{"encoder_mlp_ratio": 4, "encoder_dropout": 0.1, "encoder_inner_norm": false, "encoder_drop_path": 0.05, "encoder_conv_stem": false, "encoder_width": 384, "decoder_norm_position": "pre", "decoder_head_dim": 64, "decoder_parallel_block": false, "decoder_inner_norm": false, "orthogonalizer": "newton_schulz_5", "grad_clip": 0.5, "adamw_weight_decay_other_params": 0.05}
Rows from block 3 of the text decoder of a small image captioner, named by matrix and row number. Rows with one number belong to one neuron. Each number is 128 + 24 x the weight over its row's rms, rounded and kept within 0 to 255. All counts start at 0. Numbers have three digits each. After the name is the row's rms in percent of the matrix's.
After each neuron's rows are labels from the 100 texts, of 14976, where the neuron reaches its highest value: "fires on" is the input token at the peak. Only what is clearly more common there than usual is listed. The data: rendered landscapes of hills, water and sky. In brackets: how many of the 100, against the usual share in percent.
# fc1: MLP up (decoder.blocks.3.mlp.fc1.weight, 512x128), inputs 0-127
# fc2: MLP down (decoder.blocks.3.mlp.fc2.weight, 128x512, transposed), outputs 0-127

fc1.40 045:122177091120132176133091119096157090109131103142141127149102125114109133104103134144134139171106101128103116106163116109129141099145099103140086135134172133104175144151089166103091162156115116140144080118168125107097118150140163183110116113127107139126125084176145156124117142117146120140105138123118153129129180127119091170141130117122141160122093112118147107155111158142156124083127
fc2.40 052:137152112114128173110091108114174095142131130109134138154179118159159170133128096107137162157166110113093108136122146115106081130135143143118130110101113181117137165121123102101098141109176110098089123147142081075169125170137151135108140111154084138083122124156133137169140120081119123171125113136130128131104108141132105130157134118137128149114116128154102083149166116143128129152111
fires on: "at" (100 vs 8.4)

fc1.215 076:148133103118107127107097090100080120092113134167170119115118155115185119126148085162103150124155170093109132111120131130108130093123141107115151137154145118130138128124156097117110131114111124127142163154101139175173128100153072160089149131136144146115110159115121154088142162171147113139108126150124069131130106130103140096138123124099132119137117147107139128118145083145138171141191
fc2.215 079:102130106133158136162113133099097189121119077138149155122146092106108121148115122084154081142105118155173138090170121142147121140160115135166119123114141120116064110144123111111148111151108090173101165157125145152106155145086142131168110133141130167122150133150127124124148163098128135124108105104118098119129122116106109138147088132129130115183157086135120096129094147143134158116162
fires on: "crags" (100 vs 1.6)

fc1.457 091:116165150146131119093166144144139099124148113112100076159102111107114139138166101176125123151090067139102118096142142139113149133140134152149103131122105146140156137065118106146130091150172164120144170135104120184132088109134119139123116169140130147123135118127115113126145122140114133145157155134109142120055116117163132125128141181136114128099104120123147112159112099083154163104134
fc2.457 096:114151170164129100123154105117145142116104141140130112139155188116148120111143146082142115124109133146128154105101071123182123162126095162122091164122139099109046122104155110142181130147068124151154106133138134097073143097101107146120118139130153114105154083120146140143103135137163112094128115095143132141114156130126157140114132129131135176128119117132115112132124158110139127143149
fires on: "dark" (94 vs 1.6)

fc1.492 151:104153100150110130124113172105156145100119127164083123209138089108124095114152112129110135137177123110065128131124112107119135137147143123139137121110134118094101128111128119156109027137152114115115117146153126129145079120157105161143143161124117141146162145126106112165135095141137114160169144131098125124164115159112105149129118121095119139135155112113137134105129178125107142134146
fc2.492 145:103166177095138142100159170119124136110101094081116140109126129130120106115093153145100189146132141117100131158162130112143115133141105152141109159087127122120102117107175127146156147127133106108155082098154101161128160108140119114109125139108112166136159143127104124132147119121126147123149103098088111094095141088109139188146082117162106122113165151145123143180112130124098152125153
fires on: "at" (100 vs 8.4)

fc1.48 126:120119141129133132138133122127093132137077121187094063101150129149090103140115146101106160112107107139089156146155094097090112123137148163116146150149142136133092111144141122102153156120112073125137149163090171134142134124116102141096101125139131130136178118131118111139130135176173155107168122146148133140102145129080121155141152151132070116180116133150117094132131120124106137116102
fc2.48 120:120126179168126118089140117110133099112175119123142143156113129096122106138112134138106133113152145111145103117103135138127143135118144127109101116154165131100127145152142116164167108064145165111124136128162132124143117101094159124082176126129161129138151099094157111098105128104128107147124150089107138122110175083094151170135121123151115102092141127102161170155133108144117199126095
fires on: "in" (100 vs 3.3)

fc1.367 145:067140100165093161137150175142116124143168099156136113167113118141152140151150124114116138123105120155159148121115159118160109142136135085110150146128133133165125114139150147123126134172127140050099106094119178127156132107104116121132118077104127112092150099079136141150118116109145085091130136147139146104093094155170123131138102124111088164111116153109145164150118134130132109137125
fc2.367 141:125149124170100132134162100153153107115151086130149118149097127123114123150117112121104116125122138138082096144097166094142163175156180135121140146164157100096067133120135143138150113096106107145101129123117124137162148161107074126158138149151116146140127100113146153095110104170146150110081098121121128130127152127126109192122089108091119126124161140132116154111146152133095123101167
fires on: "crags" (69 vs 1.6); "," (17 vs 3.3); "snowy" (11 vs 1.6)

fc1.156 090:112150112146097125112111103121159117112111097151124093131095109162112147080100154149090128135198128151167122102114116091133154161129145122135148107111122155110151106185139083149204096105106133113114112127106095150135111150129121113141125128103142126134116120153153129121104108103121131149116164143146138108130108166120158112155174110121112178144072130126117105123143150167145166134104
fc2.156 092:123098097133131141088147059106161081152116106103117138107135130111122113107158123166095098120107090138135118108115125118126142102126129152109096142136137172155069145151111159130151150121115115173113114161141139119133124170145163157165104090105156137091136129124156146123147152112098130105121129109121164149134158108134175095126139142116162129084114102151152137146136118094151175106174
fires on: "," (72 vs 3.3); "crags" (25 vs 1.6)

fc1.242 105:170165121157142167149148114128114146111183120142136149140109137132128155146093115117127118192122117141128111137125116118150125148139138147147132097112124127090105160109138116081124152107133179138119130130110164152080137058142148142116130126116101095173111155135142104095125148158134107134141119131086103100141118112105152098116140122124120128175151102097140182109116106112139109133048
fc2.242 115:146085153094122123117151123100132113135156098166143144094112106112148141154144143143123109139115113155140163119128126131089132167152152155156092120136119106178111119108166161119104108128143078108134100121116121163126093106147188130129133127143126113141153115142123121134133117164108059091150151123141122150166130159102091156147091083150140090147123115124066143135112117165089156125138
fires on: "at" (78 vs 8.4)

fc1.254 101:112119108117132099124127160154096154130142122116166166111108093101177145133139135126106121128110138128115120132060135133133146113146144154167137134170129092114122115139103157153060112151079153157133107151120124155105170142118145095105108161149141102148129151155155109157083154122120130132097165119119136153107088183148136142093126148137096091097117120122099121149149100144108138179123
fc2.254 087:127167091140122130148125141114136101135124134117112125136146171095135069091125179181138133155106121104137154144161115148163125131129105141146123100129118070159128121122150078132135130173111152109156102099085134130134150106108129137133092107106157131142164186078121145113141166110101174141151130111107138095115124130153130090143146134119160135152111085080097139114102157124123141120136
fires on: "alien" (64 vs 1.6); "at" (33 vs 8.4)

fc1.3 055:143144116145115137112112155101114111137093155133152109127122118055147103145164131168133088114156103145122124106174154111115128128156131144125142142158129111156100091113134130169086168159129116102155112145136134127108051130167111167136119136121121107134167119121129150081114138140155107107160099113147095149108128180098111110124153136071138136111192141144120126112107138147116119118115
fc2.3 061:116145151156141110140146141119100113109119111114161135130144138172095123114144137120094171169089160153113063109159120147090076105115130100116132139171115131137104147141167116142175101137119157138128173132134141102103164076085092106121104122129124129130147122158158142133116113146108155134085125100073107162131137137122100172143089141135134154118092165119131118152129122152105118150111
fires on: "dark" (83 vs 1.6); "alien" (17 vs 1.6)

fc1.231 075:104109099121121142101090140121068126137135146113117159141125144103140153164117126110145102130137162128155133152097124117163134149169091124083158136121105101115128139135154114158169133159141133110157142122130142115142125142161098102110140095101114137089149140076125165103141101190082133108147128149134106095110089129151116150096121139137100172139139154142149151102200114170109117113115
fc2.231 077:146156147108135128159123162100120122140094145138155102113090109151139129125168123096122131160115115141142140171117144098165137127119155135109082155178137113145134118061121124108123115124122117149091122112148161149096089139061144137133134084195179130106129106125170129113175111149179122144125105103126085123116111155117140124119129096107141118138129123121129132140114149182092127120110
fires on: "crags" (98 vs 1.6)

fc1.50 117:102142139082140192165157126108151156111112117118135119149134124104096117171111099134119138121104115128146091157145147125134135158108114127201140162148137131114152085121121134108122130133132134093105081122136138126157155150129115121123148115116121147190105127141133132139082132096109122101139097162132132132105124127115138111104083080099141110167152181184120127106111142121164130136066
fc2.50 122:115164085129160119134114091144109127124198115144109122075082103149122157090117122119145142131125146078151130138101165095101133160137120145111071111138115133116137115115141181111088138115071140146106130131114161130112134128140164075132155131136141106148091146140112116137110155143148136161108173165123164096179149100126115140136145146117101129116152141096104146162109127125144124135137
fires on: "in" (100 vs 3.3)

fc1.450 100:178142128118132132139144076187150104131122161080107128112129139124107129175173125111164112116084130100158168127125110153136128121160099120117104109139149109088152138144115143167181129139130101156162091123113090119127098157132115121133153119099133098126123106088094111104122111140160085128128132082150142144088116119157159128102128125134115159170148099174153152143110135110141122146152
fc2.450 095:119111135118142117099126140112123165149116108102146134118127139128147138135150117145132150136162152094105113138117181078090114158095144130133124103094145138114098094139152129094126133125068159056115127109145142152130181130105142101118122169144114127155161144127144137143115115142137145145135145178137132126154148105070119103117135108073163130140102178123106139135168126099182105139090
fires on: "," (100 vs 3.3)

fc1.407 102:124133148104109113148160131117088109095145123146130094174159135140080141121125108133108097138145161122089174124150131116147153152127127157125162157124152116104149126137117155144150078104149164124081118119111134152097126146162136120185129145115172141115129131160160098146128111080154107102139123140083124086131120143164102103125110132170154143111088150130148098080139106089152093137116
fc2.407 102:153115103157129134154123137137172152147129189170144092103117178124130112090110171139125096119116093122167152158119089136143131132070126133093166092141121100141088135086131095124113141128123142146179116123177115143115149092112115128136144150151123115102133116117160157113117147110148143130148104156092133135132078144143143151118121085127087142074125103099124127151119163143132102116121
fires on: "at" (69 vs 8.4); "sunset" (30 vs 2.8)

fc1.464 128:121122085090150149072090112116096154102159134137147138149080146124148084122142114125098141125144108131136113172152102111134079159118136119155116154103156130128136115117162118187131145141116127149136122127123091145128098131152140150117108166153145131105170117138133123150120129098146114147142071142166163168091099166104172115094114167144147098130172102119098136117127136113098124103146
fc2.464 141:128118148141116162160174136120120115128131122131108181111127133139175120128121121139112128157113150135108121114149156173141137083157117138079150100135149123098130140143159109108124111133115104142131138156119164164087124096153131133124119095133131116100114122128083153141118166081111141135116160087088054140126157151146152150104078100122125158120133157084129123180165098112131101151095
fires on: "dark" (100 vs 1.6)

fc1.255 088:111098151122171124128135132127149094121134124108141121142124162102129063155149157145134164157097100147144178159150150153103119124147092142088149173078129142082157147135100150095110151078087109112077111141124139125151105107154113123144120161104126081088129154133120106141118142152161156072135129131159107104127129113133104161106134122127128115139145149123123117106148150109145146114173
fc2.255 089:157113124191169149117122108126143134163097128101133070121109131108122137120124087088118116130129117154159074105095096125117081120157133154135105095150127129182076146128137142111122143104136124169153151153118097134126170129164141170114112098147127110120109094117118132114126135127150137111112124096121159089103087111133139090166149127145166132136128145140156169127123135144144181157105
fires on: "in" (73 vs 3.3)

fc1.319 105:130119088208147121174171123139108131144066143152117151098122090133127150148138138110101127093143139142123179156153159120124156137165108133124144147160103113111133112128090129123124103107103118149159144115129118143129081166122124148155134063149142109118121131095153137130099152157146132145155123175131099128126112102149091120084151123140075107094111113117099128128165117123123117132157
fc2.319 102:069134146143126063145109086100140091137126167103098105124174138121139177114129114109052136159126114162118132095112118149113099159104106131128137148158136165113141122069129124157117143147175130087129163131122174126118132121134100122117133146122144170133127115129184079127138143093131128132125135125109118104137125102148144140142123147109146121137150139103152147099105149140112158178140
fires on: "alien" (66 vs 1.6); "," (15 vs 3.3); "noon" (12 vs 2.8)

fc1.249 130:146094133129121128088159120134140110108143131138146108102095133148134120131148091134139104145105153114133105151119096158132152108101128144095203112128086112129138100118115118119141150155123136136180168137113166100128106109147150128115151115120146223158130145135104083124113127157158152144122144111131128136071184095091168095147112114124119149103114129107100156096127118148126120155140
fc2.249 129:163135121081094127140131098113129133119105087142138165127160171121159123133172123153131102125129107121141171139146081100134130125140116134096111085097127091121121125150098148119113104105100159168094183126139089151121122097119146114119148111113118134180140157148167127106190138112133141116118132130164106078105124158118103119115159148127124123128163128146156119106116133098161180089152
fires on: "crags" (83 vs 1.6); "peaks" (9 vs 1.6)

fc1.160 084:167113119190139136128168163131122101116137112131117164140157111091110153174147114172105127125116104116102160131164114121151127150111125118144117090102111130106129112122137122139192154123132123128101152162071096133095089158134135102135106101130120091131162100109139113137141105135140172103100109103125160101138156133112160101155085148147093142137147101083114152134116115129122090135179
fc2.160 091:113133127104126118162152153142144140057116147124171099150128154148157161157164128100087154105121136125129137088132121102153141132154138141125151147154125168131090127111097100162159062099127098123100143153122127154132198134099115132092127134152095148146130139115126106176111169125140172109120137137117113103122121110130103119098173108078160140093135110115123114146129129098118147101127
fires on: "dark" (35 vs 1.6); "<end>" (26 vs 11.1); "," (16 vs 3.3)

fc1.184 052:154178095163156109140119128132127154124135152101147132175089141128134131135146090105145125101097124164101127101126128112105106138130111112093128162130126108131127167137126147151156109134151158094104096135067115091133103110086116132116165149134137139128153105113115137085170126123058132133212151109157134134106121110116169143113137137164122140144129128125098144102095172128130116130164
fc2.184 058:138139133118095123118175148103145139113130076092165162140126122163129122138140114180090103122169097138147133141115109168133103158156082105114140092121151140108135137129151092127118150144130125124143154079136157093151162156154157154131126097137128144150146110178124129145073136153127107119096086114147075149155143129126129129133117083177095091121104114121117139151148127116114103117086
fires on: "at" (99 vs 8.4)

fc1.396 099:130141094120159141116102149096093105167094125112099108117134114097153122158150113158107139136143096104104099136078103122124129127117127140140180159132123107106122145137096149126132169140138165086164155148085145121152175133149107136124147158155187137107092136136084146137152133149182108139094117163101103102135100120126138135143125131122104131112171091124169160117095122162101111108139
fc2.396 095:076141124146150141090088143131174132116145091151146183127141090129107168145114129085096133092112159140148121100160128120160127157149141128123076102152078085093110102145147120144132119159108146141135129155119129121156142107097132135130141076183088183141113162129115123073128131114157125136128141113120134129113135122153113102117094127137150152167106163107131102115135126155120141145151
fires on: "alien" (99 vs 1.6)